Weights of a small image captioner: encoder layers 6, decoder width 384.
Rows from block 2 of the image encoder of a small image captioner, named by matrix and row number. Rows with one number within an expert belong to one neuron, the router's apart. Each number is 128 + 32 x the weight over its row's rms, rounded and kept within 0 to 255. All counts start at 0.
After each expert's rows are labels from the 100 images, of 14976, where the router gives the expert most weight on average: "responds to" is what is common among them. Only what is clearly more common there than usual is listed. The data: simulated grey scan slices of phantoms with and without marks.
# router: router (encoder.blocks.2.mlp.router.weight, 32x256), inputs 128-191
# gate: expert gate (encoder.blocks.2.mlp.gate, 32x64x256), inputs 128-191
# up: expert up (encoder.blocks.2.mlp.up, 32x64x256), inputs 128-191
# down: expert down (encoder.blocks.2.mlp.down, 32x256x64, transposed), outputs 128-191

# expert 17
router.17 [131 108 129  75 137  94 107 135 168 166 166 133 116 142 124 166 149 128 163 128 145  66 113 155 158 158  74  84 115 171 125 158 175 161 153 179  20  64  99 115 110 128  87 135 171  79 121 136 110  79 129 132  89 125 106 190 137  99  89 134 101 149 134  80]
gate.0 [ 93 104 186 123 223 132 157 147  88 128  85  70 205 184  99 102  95 130 138 100 111 132 123 108 143  95 188  71 122  83 113 113 136 118 127  73 159 190 150 144 169 127 155 139  66 137 142 132  90 231 166 171 168 119 148 113  95 124 154 165 146  78  89 170]
up.0 [180 121 116 149  95 116 145 173 157 117 136 110 119 141 101 185  96 144 103  70  97 136 138 199 211 150  89 125 100 151  63 172  78 149  88 162 159 130 106 129 123  80 163 132 173 142 221 109 171 155 119  86 127 181 145 181 195 124 130  81 112 145 192  94]
down.0 [145 162 142 108 110 167 143  97 144 125 127 123 173 161 128  95 139  96 140 119 117 134 168 161 147 132 151 120 144 160 158 121  96 110 149 161 134  97 126  48  48 139 156 146  65 135 129 127  88  78 158 109 159  93 170 105 108 143 141 131 158 145 124  96]
gate.1 [148 111 124  73 103 123 161 152 150  77  96 127  87 131 156  94 171 116 153 132 117  96  73 148 104 114 137 116  76 173 155 134 103 121 124 191  91 122 189 115 136 147 111 149  87 125 103 186 106 149 154 147 150 103  75  86  85 177  96 148 120 167 145  83]
up.1 [133  93 144  80 133 128 116 126 105 107 106 110 161  62 209  86 156 108 118 159 144  70  90 132 118 166 156 111 139 135 148 122 107 185 109 155  50 167 174 130 112 101 102  98  81 106 126 203  80 104 115 116 114 132 100  86  86 130  82 131 117 113 135  68]
down.1 [132  72 114  91 133  99 164 123 112 112 142  97 148 119  89 112 114 108  75  90 103  91 126 157  65 104 123 139 132 143  98 126 151  85 112 200 139 120  85 152 181  94 139 135 111 161 138 164 216 177 122 170 139  98  79  64 156 130 151 134 147 181 145 165]
gate.2 [102 139  91 105  83 149 125 135  70 127 113  78  35 118 143 126 168  90 121  88  95  91 108 126 141 150 160 101 101 109 105 111 110 125 111 143 205 133 114 102 131 137 174  72 140 125 147 115  47 163  98 143 125 174 152 159 143 129 106 137 128 107  62 171]
up.2 [ 96 106 116  66 128 120  86 133  71  94 105  95  71 134 123  79 189 132 152 107 118 137 125 117 163  90  74 112 177 129 151 135 144 132 170 129 115 170 125 104 172  81 137 121  92 129 115 152 125 107 106 126 142 113 194 168  89  82 129 108 135 113  84 147]
down.2 [213 109 151 125  84  94  85  90 153 148 151 149 165 147  85 116 123 140  81 128 133  86 126  81  95 123  96 158 155 113 121  99 160  97 132 131 109 164 110 157 126 109  85 230 103 130 100 171 144 199 179 138 170  64 119 160 134 130  77 154  56  94 124  96]
responds to: belly; crack in bone; none

# expert 19
router.19 [ 73 143  69 174 144 184 139  96 120  55 119 140  83 111 159 116  95  99 123 130  85  97 116 152  92 207 120 166  78 113 145 184 150 149  47  69 147 194 131  81 123  91 113 171 123 163 128 112 120 121 116  77  62 132 140 103 131 139 147 120 146 135 150 124]
gate.0 [155 110 147 104 117 138  97  92 175 166  98 126 131 113 105 138 179 101  98 155 179 151 116 132 199 122  98 104 112 197 116 159 141 114  99 184  92 124 119 163 172 168 119 113  95 122 197 133 184 104 136 142 147 159  92 120 165 169 128 155 152 104 115 120]
up.0 [145 152 101 170 181 171  70 100 150 143 200 114  70 123  84 192 125 142  80 137 139  99 139 128 105 149  73 112 123 170 116 138 151 126 118  87 116 148 165  64 133 159 150 165 153 141 100 131 118  96 121 160 139 144 144  91  96 119 127 101 141 101 134 189]
down.0 [147 134 146 121 114  86 142 164 144  90 110 132 169 194 154 152 151 118 114  63 136 110  95 101 125 212 110 150 144 175  96 135 134 125  96 146 137 122  69 173 122 139 116 101 154 129 104 111 129 171  89 175 158 145 165 163 121 127 141 124 120 174 138  87]
gate.1 [134 152 198  84 101 100 110 138 124 147  73 161 154 121 113 124 154 131 124 135 160 176  98 115 169  60 150 169 107 185  74 125 178 163 112 133 173  63  91 133 135  66 101 107  95 182 159 192 171 192  74 115  86  91 182 125 120 151 165 129  81 101 128 112]
up.1 [153 106 207 111 136 153 153 134 142 152 119 170 147 122 185 130 132 133 119 145 118 131 130 123 121  71 101 199 106 183 101 153 198 105 139 126 102 101  76 111 138  31 119 113  62 183 160 153 202 141  66 101 157 160 140  88 161 144 172 126  97 155 107  71]
down.1 [132 172 205 108 116  80 105 183 142 148 119 184 168 124 122 105 151 171  98 152 150 177 102 115 119 114 164 110 105 124 145 159 132  55  97  92 134 115 169 171 131  82  79 112 107 132 111 180 105 139 127  84 129 133 130 167 120 103 122 113  95 118 150 161]
gate.2 [108 130 150 113 103  59 159 166  88 158  58  95 189 106  70 157 118 145 174 140 151 121 105 173 123 172 157 106  92 128  72 137 120 177 197 127 121 125  54 149 134  97 141 153 152 135  96 172 208 167 179 142 216 113 158 118 134 131 114 104 154 178  55 121]
up.2 [123  89 128 137 145 117 108 175 106 127  72 106 122 122 117 109 126 114 129  68 149 152 143 100 136 188 138  79 146 107 184 132  86 138 113 126  80 166 148 164  52 181 104 159 100 141 149 121 121 143  99 121 153 163 130 184  93 154  99 131 164 118  71 136]
down.2 [112 184 106  77 117 174 133 124 129 146 153 133 171 107 101 155 125  87 147 156 149 149  98 157 127 108 142 169 110 167  85 136 165 127  95 113 147  92  75  94 157 117 103 139 178 162  97 107 108 122 128 153 140 110  91 190 101 140 126 130  58 138 149  89]
responds to: chest; several spots; side: right half

# expert 5
router.5 [ 89  94  57 114 119  97  78 116  94 207 117 104  83 127 130 155 125 122 167 135 122 114 121 140 122 194 166  87 177 177 131  90 199  81 145 182  58  98 152 126 171 126 133 146 115  85 164 132 124  76 103 144 141 129  66 199  98 134  88  88 126 139 104 128]
gate.0 [110 152 163  90 142  93 122  94 134 158  85 127 152 204  91 121 109 151 140 161 116 129 107  94 144  92 143 153 120  83 156  77 153  57 137 137 113  96 115 129  35  56 147 138 121 158 112 189  69 123 103 131 121 126 163 154 147 133 134 163 143 102 128 126]
up.0 [125 112  82 150 119 203 175 104 122 183 177 139  79  79 147 107 137  73 106 164 101 145 132 102  98 127 109 120 170 143 124 172 104 181 134 114 150 134 117 123 241 139 118 116 189 151 126 133 232 158 148  93 149 128 117 116  85 103 151 100  94 181 139 117]
down.0 [132 135 151 165 124 110 104 113  74 131 116 113 187 154  75 178 131 164 150 147 108 135 168 161 153  84  99 200 114  89 134 106 128 142 116 118 109 139 133 101 110 134 126 111 111 123 134 193  82 158  76 140 133  92 188 180 174 134 117 140 127  55  70 106]
gate.1 [106  53 106 168 112 168 131 144  93 169 174 133 183 151 116 119 113 162 162 195 126 173 118  91 171 113 173 166 138 145  95 129  83  95 159 101 147 169 148 112  98 166 114 118 133 157  43 125  83 153 107 106 181 114 139 146 124 128 161 154 106 179  97  92]
up.1 [114 150 157 150 167 130 177 130 141 171 147 120 131 139 100 112 121 116 152 145 113 156 181 150  97 102 141 162 154 116 120 182 149 124 163 166 172 105 104 171 149 136 156 127  96 121 129 128 180 141  61 106 148 160 156 115 149 111 134 162 107 154 151 216]
down.1 [161 170 110 157 122 103 150 108  96 120 101  99 168 113 199 144 109 151 150 105 146 135 158 117 118 143 177 182 110 177 166 150 136 147 157 122 146 122 176 138 101  98 138 134 175 143 165  69  51 131 153 139  92  90 135 158 158 125 151  92 119 150 103 125]
gate.2 [ 83 103 120 133  26 184 108  75 108 103 164  91  75 185 113 119 107 138 121 126 186 119 146 148  90 156 154 137 160 147 123 155 124 110 162 110 120 141  99 117 138  92 159 155 120 121 107 209 172 144 159 129 126 137  81 108 128 171 166 155 105 127  73 190]
up.2 [135 120 167 116 173  80 154 135 150 133 120 106 156 110 168  77 128 138 127 158 143 131 128 104 182  80 139 134 135  95 100  99 128  79 120 103  75 165 141 161 137 193 144 107 158 130 141 158 193 114 107 119  96 119 153 140 152 121  61 135  90 114 146 115]
down.2 [ 85  83 156 108 140 134 113 188 115  74 117  77 137 202  85 172 100  87 132 133 125 144 159 141 190 142 123 137 106  98 137 157 177 136 171 119  65 132 119  84 113 135  79  99  97  58 144 140 123 152 190 132 183 149 106 151 131 148 131 132 145 120  88 189]
responds to: belly; low contrast; crack in bone

# expert 14
router.14 [158 127 149 170 128 112 157 146 123 126  96 138 169  98 142  82  73 136 113 174 100 147 151 118 149 135 127 124 159 102 122  64  78  69 165 125 146 182 167  83 121 141 198 111 123  55  95 151 163  54 139 108 183  99 133 108 162  98 168 128 135 148  98 106]
gate.0 [ 96 106 141 130 107 161 177  92 133 107 101 160 182 131  74 129 163 152 135 138 166  96 112 170  67 130 175 198 106 141 151 139 164 128 104 161  62 124  92 132  83 134  81 168  84 144 120  89  76 106 132 128 109 174 120  92 112 169 100 146 141 117 164 127]
up.0 [163 158  92 143 151  98 114 172 124 117 184 100 139 134 127 103  75 113  85 137  98 138 149  89 163 153  76 147 140 160 134  96 121 106 149 132 181 139 157 135 116 129 175 148 196 121 111 128 162 123 169 106 116  61 125 135 154 124 158 145  83 149 154 110]
down.0 [126 100 180 123  81 157 198 173 119  77 106 129 169 109 118 111 109 116  79  95  74 140 139  79 121  82 149 117  74 107  73  92 111 108  91  80 151 130 123 128 122 128 158 123 101 163 251  99 152 124 170  97 135  96 171 108  89 108 118 107 106 167  76  48]
gate.1 [103  88 143 110 152 155 127 134 157 153 129 150 140 134 188  88 123 122 141 149  88  91 161 188 126 132 138  99 125 144  82 134  97  97 144 163  92 172  69 121 167  90 164 121 122 106 138 166 164  31 136 151 119 128 110 102 170 163 137  91 136 138  86 120]
up.1 [132 168 108 115 114 162 150 196 128 109 107 141 145  78 130 130 119 120  83 109 157 130  87  86 156  93 167 149 176 140 170  95  98 183 104  75 172 135 210 134 133 138 111  83 128 146  85 139 128 197 123 134 142 108 190 121  59  61 120 141 120  59 157 153]
down.1 [108 132 146 106 112 131  40 119  78 150 120  78 218 103 152  90 180 150 116  91 116 152  62 119 146 147 153  82 164 113 138  86 109  96 120  58 119 128 180 178 157 134  88  90 164 110 100  80  67 143 138 117 166 140 116  95 108  46 119 108  54 128 137 163]
gate.2 [219  86  96 160  76 133 116 119 127 116 125 157 147 183  82 121 157 132 143 139 147  99 152 143 121 126 117  92  99 162 125 163 138 119 173 197  59  76  62 124 125 164 161 133 176 128 135 158 132 113 159 115 173 120  76 120 159 203 110 146 131 143  79  87]
up.2 [168  92 114 158 122 122 160 141 156 101 119 190 143 129 114 152 148 116 157 133 170  92 143 174  67 182 151 130  60 137  83 199 122  67  88 154  79 145 135 152 157  94 112 122 136  84 143 172 162 104 131 176 156 141  66 127 149 169 153 114 203 102  51  72]
down.2 [107 141 132  86 201 118 130 113 167 132 123  89 131 104 165 147 132 128  72 120 109 135 177  79 130 111  82 112 140 170 103 105 139 162 166 186 171 150  97 108 152  38 167 127  92 179  84  91 165 123  76 104 112 120 115 129  98 165 168 142 182  98  98 156]
responds to: low contrast; chest; dark spot

# expert 10
router.10 [108 117  61 122 105 128 100 112 152 170 123  88 110 157 100 146 181 113 133 180 171  92 151  88 144 165  70  47 145 164  88  96 194 167 149 193  98  93 136 135 150 167 147 175 127 110 135 120 155 130 152 120 112 186 105 188 117 106  60 109 101 136 139 123]
gate.0 [105 152 115 145  98  92 134  91  86 140 156 106 130 151 129 114  88 121  74 159 133 130 137  95 134 178 109 171  77  98  38 119  95 118 138  79 199  93 144 116  85 110 133  85  97 103 122 111 104 119  71  87 155 102 129 143 178 149 179 133 103  89 116 179]
up.0 [126 142 182 137  60  95 155 126  84 161 191 152 133 148 102 121 151 150 118 157  94 144 135  85  91 160 142 120  91 120  78  81  85 137 155 149 147 161 193 149 140 107 140  99 109  65  66  86 137 138  25 135 130 119 111 154 133 158 200 116 124 131 156 206]
down.0 [146 133  98 188 175 140  93 118 129 106 155 103 170 165 110 171 101 165 137 178 149 155 134 141 138 114 184 115 133 113 183 151 195 124 173  97 108  87 126 142 120  90 111 155  86  91  80 132 114 214 116 183 167  82  92 169 128 134 120 108 110 155 169 110]
gate.1 [117 107 154 134 128  94 144 125 101 143 112 149 137 150  87 101 122 114 129 156 150  98 109 133  70 202 122 151  72  99 130 125  64 130 151 117 104  89  98  62 125 159  87 117  84  80 143 183  53 133  77 146 148 111  88  68  87 156 116 161 184 112  50 126]
up.1 [129 151 112 155 149 165 188 143 122  33 100 138 139 112 100 196 160 120 170 122 151  95 127 186 145 105 131 168 105 112 152 129 164 119  87 132  94 159 124 170 155 130 143 119 135 207 159 110 164 170 125 127 148 141 140 121 108  98  59  69 123  55  95 110]
down.1 [148  95 113 147  89 132  77  70  96 121 117 111  26 100 115 149 136 108 129 163 110 175 109  90 166 132 109 191  79 111 153 124 128 114 131 109 156 118 173 145 151  86 154 115 144 156 125 124 121  81 102 134 155 105 183 119 128 131  92  99 103 119 152 123]
gate.2 [ 93 117 182 163 172 100 197 143  70 123  93 141 149 103 137 159 140 163 138 111 133 161 181 135  83 113 106  92 117 148 125 162 149 124 142 103  90 133 127  86 129 108 108  93 150 158 158 132 103  39  57 189 173  77 172 165 156 111 156 166 156 111   0 172]
up.2 [148 173 122 103 124 118  87 112 116 126  92  60 118 117  95 144 156 155  92  82 145 153 115 135 141 154  91 202  91 141 134 141  38  93 154  73 198  30 167 156 102 183 144 130 132 160 144  82 157  89 162  99 130 121 164 105 152 176  88 114 112 152 137 150]
down.2 [154 137 146 106 127 138 109 154 155 134 117 131 149  90 128 168  81 130 124 112 153 122 135 165  97  92 111 112 108 123 121 154 203 129 120 132 129 164 118 117 124 182 149 117 114 142 133 165 190 107  91 113  85 124 127 197 137 111  87 107 126 117  66 113]
responds to: chest; noisy; several spots

# expert 22
router.22 [164  91 143 199 108 140 170 142 105 140 101 153  88 161 141 183 118 173 138  83 130 141 169 202  78 137 144 126 119  80 174 151 140 154  86 165 107 129 101 144  74 151 125 133 101 156 141  96  55 129  58 166 152 152  53 168  69 142  96 121 174 118  90 157]
gate.0 [112 102 134 137 180 140 177 107  86  78 126  65 135 105 150 115  90  99 131 133  95 106 128 142 114 159 153  62 142 104  89  98  97 149 150 164 175 132 215  73 102 143 127 108 166 131  98 115 131 167 130 140  96  82 197 126  76  73 145 143 167 145 139 137]
up.0 [140 129 138  68 140 107 111 183 242 145  86 153 162 145 108 139 136 162 112 126 130 114 119  68 156  24 112 122  88 181 106 103 106 160 101 127  67 132  63 125 166 156 120 112  92 129 135 140 154 140 128 141 172 139 120  92 167  87  61 125 123  97  86  64]
down.0 [102 101  91 134  87 143 130  80 115 119  87  65 132 139 117 119 140 168 118 152 123 121 128 160 158 152  85 120  79 134  48 155 100 146 125 106 190 180 127 158 137  87 139 124  70 139 126  94 136 134 117  91  98  99  92 105 150 160 171 111 151 189 154 121]
gate.1 [132 169  78  84 103 124 145  94 154 118 170  93 148 108 166  84 133 104 106 131 107  91  99 124 126 122  93 179  97 137 142 133  94 141 178 157 113 121 148 150 184 143 102 146  79 144 148 146 208 202 106  49  96 171 168  98 153  94 124 135  93 142 178 140]
up.1 [104 101 169 131 189 151 186 186 146 158  90 139 105 148 154 139  99 185 115  97 138  99 139 136 144 190 113 154 172  63 107 115 112  83  86 134 156 163  78  80  97 139 184  78 158  95 158 141 174  99 103 140 138 124 161  74 146 122 146  89 151 131  97  98]
down.1 [121 146  80  93 176 186 126 106 134 155 102 154 137 156  79 117 138 138 180  99 114 112  89 144 213  54 157 124 138  77 111 132 140  77 142 149 155 115 148  88 142  57 108 107 106 112 113 120  83 147 203 143 131 119 154 191 190  62  93 159  79  93 131 105]
gate.2 [152 108  83 138 121 139 124 149 112 108 153 105  77 143 106 182 180 143 123 110 142 140 135 105 152  80 117 113 160 170 144 152 128 178 155 131 116 106 117  73 102 165 128 138 152 118 138 107 117 178 190 112 156 178 153 146 111 164  50  99 107 150  88 127]
up.2 [117 181 184 104 129  95  89 138 105 109 189 121 152 141  88  73  85 160 123 164  94 181  76  81 130 104 142 124 125 111 134 125 112  73 127  93 151 113 153 150 100  64 178 164 101 151 116 128 171 133 117 100  87  70 141 117 139 113 182 142 128 149 166 130]
down.2 [171 108 147 128 129  96  86  74 149 149 121  87 151 150 117 110 171 109 103 152 208  51  97 124 114 104 116  94  96 160 146 168 178 162 163 158 172 108  96 106 195 188  70 169 143 128 111 129  82 125 159 103 153 177 157 156 126 124 133 154 124 111 174 135]
responds to: dark spot; limb

# expert 7
router.7 [149 105  90 144 127  93  20 121 193 152 118 141  85 109  96 126 137 114 133 173 155 116 128  44  94 161  89 111 114 143 132 109 146 105 157 141  79  94 137 103 124 176 104 135 208 103 148 178 149 102 212 148 135 153  79 128 143 160  37 129 108  77 128 104]
gate.0 [ 47 128 157  91  99 142 174 107  69 110  86 156 165 127 106 134  96 142 140  95 123 158 149 184 110 119 175 148 103 126  62 102 126 113 156 121 139 174  83 150 143 130 172 121  90 128 127  33  91  77 127 141 122 153 120 117 117 145 143 128 130 164 128 167]
up.0 [ 59 126 122 157 146 155 142 117 128 117 120 101 122 154  71 102 120  93 117 120 102 112 200 116 119 134 161 102 114 104  98  88 149 125 124 151  89 207 119 116 154 146 175 134  10 148 132 124 138  83 115 153 113 119 129 106 103 110 148 158 151 130 172 165]
down.0 [ 79 141  49 149 159 142  83 127 134  79  95 125 147 130 110 153  83  77 142  98 149  98 146 203 111 118 112 156 177 127  75 131 176 121 102 131  74 109 115  91 132 117 125 159 158 157 103 142 142 123 121 139 169 109  79 129 144 192 109  87 113 104 112  85]
gate.1 [ 74 164  53  93 136 140 118 141 133  78 153 124 103 101 107 132 111 133 128 123  62 129 131  71  84 236 130  56 109 145 135 134  95 106 100 137 110 153 146  98  69 140 119 138 167 158 114 132 102 147 161  92 121 148 107 165  81 125  97  61 104  82 102 112]
up.1 [130 172  90 145 124 132 102 195 126  97 113  96 107 108  83 138 139  74 150 143 110 118 158  92 105 168 154 110 123 148 164 134 125 153  90 102 149 118  98 111 138 142 160 112 120 173 108  96 118 107 151 159 114 169 110 171 121 164  15  58  93  75 116 128]
down.1 [156 130 128 170 135 126 104 128 108 110 136  86  86 132 126  90 131  76  90 143 145 142 188  94 112 108 118 106 103 149 160  91 140 166 159 102 162 120  89 136 150 139 177  92 133 138 105 158 129 128 122 112 114 134 149 119  99 100 171 189 126 107  75 210]
gate.2 [108 172 104 136 127 101  72  99 112 124 164 143 104 139 140 106  64 124 136 139 116 143  82 119 118  97 150 182 119 163 144  85 126  78 148 114 167 116 140 108  92 159 116 160 125  82  98  86  89 103  82 120  86  95 129 158 117 127 134 164  86 142 165 129]
up.2 [168 186  69 181 124 160  91 108 177  87 156  89 124  79 126 139 139  70 125 134 103 136 127 137 132  97 119 137 152 138 118  80  99 102 139 136 125  79 139 135 112 168 107 131 172 100 105 118 129 176 105  80  94 118 106 152 157 190 132 126  79 130 189  81]
down.2 [165 114 149 128 144  57 111  87  97 140 124 158 179 113 109 118 118  97 136 152 119 161  72  78 135 113  84 121 109 115 121  72 161 130 115 102 155 118 134 124 111 101 133 154 141 134 136 134 131 113  99  81 124  68 112 121 110 147 145 116 115 148 154 100]
responds to: chest; side: right half; several spots

# expert 0
router.0 [ 93 151 160  81 115 112 174 159 188 130 150 131 123 144 109 180 190 165 157 114 105 148 143 103 134  48 163 164 110 121  63 106  87 165  97 162  72 119 142 119 146  93 185  97 122 149 134 112  96 104 136 112 163 148 170 114 147  77 101 108 165 167 148 135]
gate.0 [135 106  75 124 139 169 107  71  53 105 179 133 137 164 122 126  56  68  87 118 144 194 161  79 133 136  95 151 154 147 126 110 128 105 199 109 158 102 114 135 113  87 154 141  91 193 151 159 110 178 100 126 141  90 186 159 160 138 156 147  91 115  82 124]
up.0 [147 159 148 152 168 118 134 129 165 134 150 114 136 101 146 139 113 150  96 110 170 176 145  35 115  74 103 121 159 171 116 142 141 125 141 138 128 135  93  64 124 186 158 125 130 110 123  68 171  92 151  88 148 125 189  95  92 102 145 136  76  98 106 147]
down.0 [107  76 129 110 126 125  99  89 116 140 122  58  86 102 107  83 159 166  81 117 144 175 126 103 157 137  82 191  82 163 140 131 133  88 147 110 149 104 104 123 155 109 130 139 157 102  88 102 127 151  63  77 159  97 152 110 181 107 143 179 142 106 201 160]
gate.1 [124 155 209 164 143 113 128 148  70 110 124 105  92  69 115  97 154  89  91 155 129  67 124  77 149 173  97  86 133 157 137 104 150 178  94 149  95 148 130  59  99 142 135 114 105 174 158 188 135 136  90 136 164 141 104 163 120 119  93 122 151 181  68  97]
up.1 [123 120 132 163 131  96 139 148  71 131 108  76  39  90  77  97 109  76 133 103 175  69 151 141 133 153 102  74 117 109 163 139 131 161  26 124 140 121 125  54 111  81 130 146 160 121 158 168 128 108  83 168 170 131 106 107 140 165 107 143 142 199 122 128]
down.1 [181 133 108  70 100 178 120  99 175 179 149 109 118  84 143 140  95 140 216 173 125 154 142 107 114 147 160 139 150 171 150  86 150 143 112 126 132 155 143 117  66 171 116 168 137  88 139 122  56 103 150 127 110  88  78 113 116 149 117 128 200 106 148 104]
gate.2 [176 132 175 125 127 124 144 110 122 166 158  82 124  68 109 121 113 146 150 145 114 107 138 119 124 125 103 179  87 152 119 159 157 134 182 185 150  94 126  60 120 119 131 171 141 188  95 116 123 103 127  72  49  86 162  99 124 160 116 110 144 129 129 103]
up.2 [113  66  57 140 157  90 100 117 112  96  93 125 143 160 174 107 182  78  72  90 117 133 120 140 157 107 124 131 175  94 115 112  94 125 103  54 129 120 143 161 160 161 109 100  90  87 144 121 106 164 107 168 172 128 135 163 100  94 137 135  94  97  72 160]
down.2 [138 157 115 133  66 122 206 113 133 120 154  92 125 127 139  79  69 134 116 189 146 150 153 133 148 166 106 191  22 124  92 100 137 167 128  69 174 130 136  74 128 155 120 175 127 163 150 110 105 149  66 120 108 128 122 106  98 196 143 101 180 204 100 120]
responds to: low contrast; side: right half; belly; several spots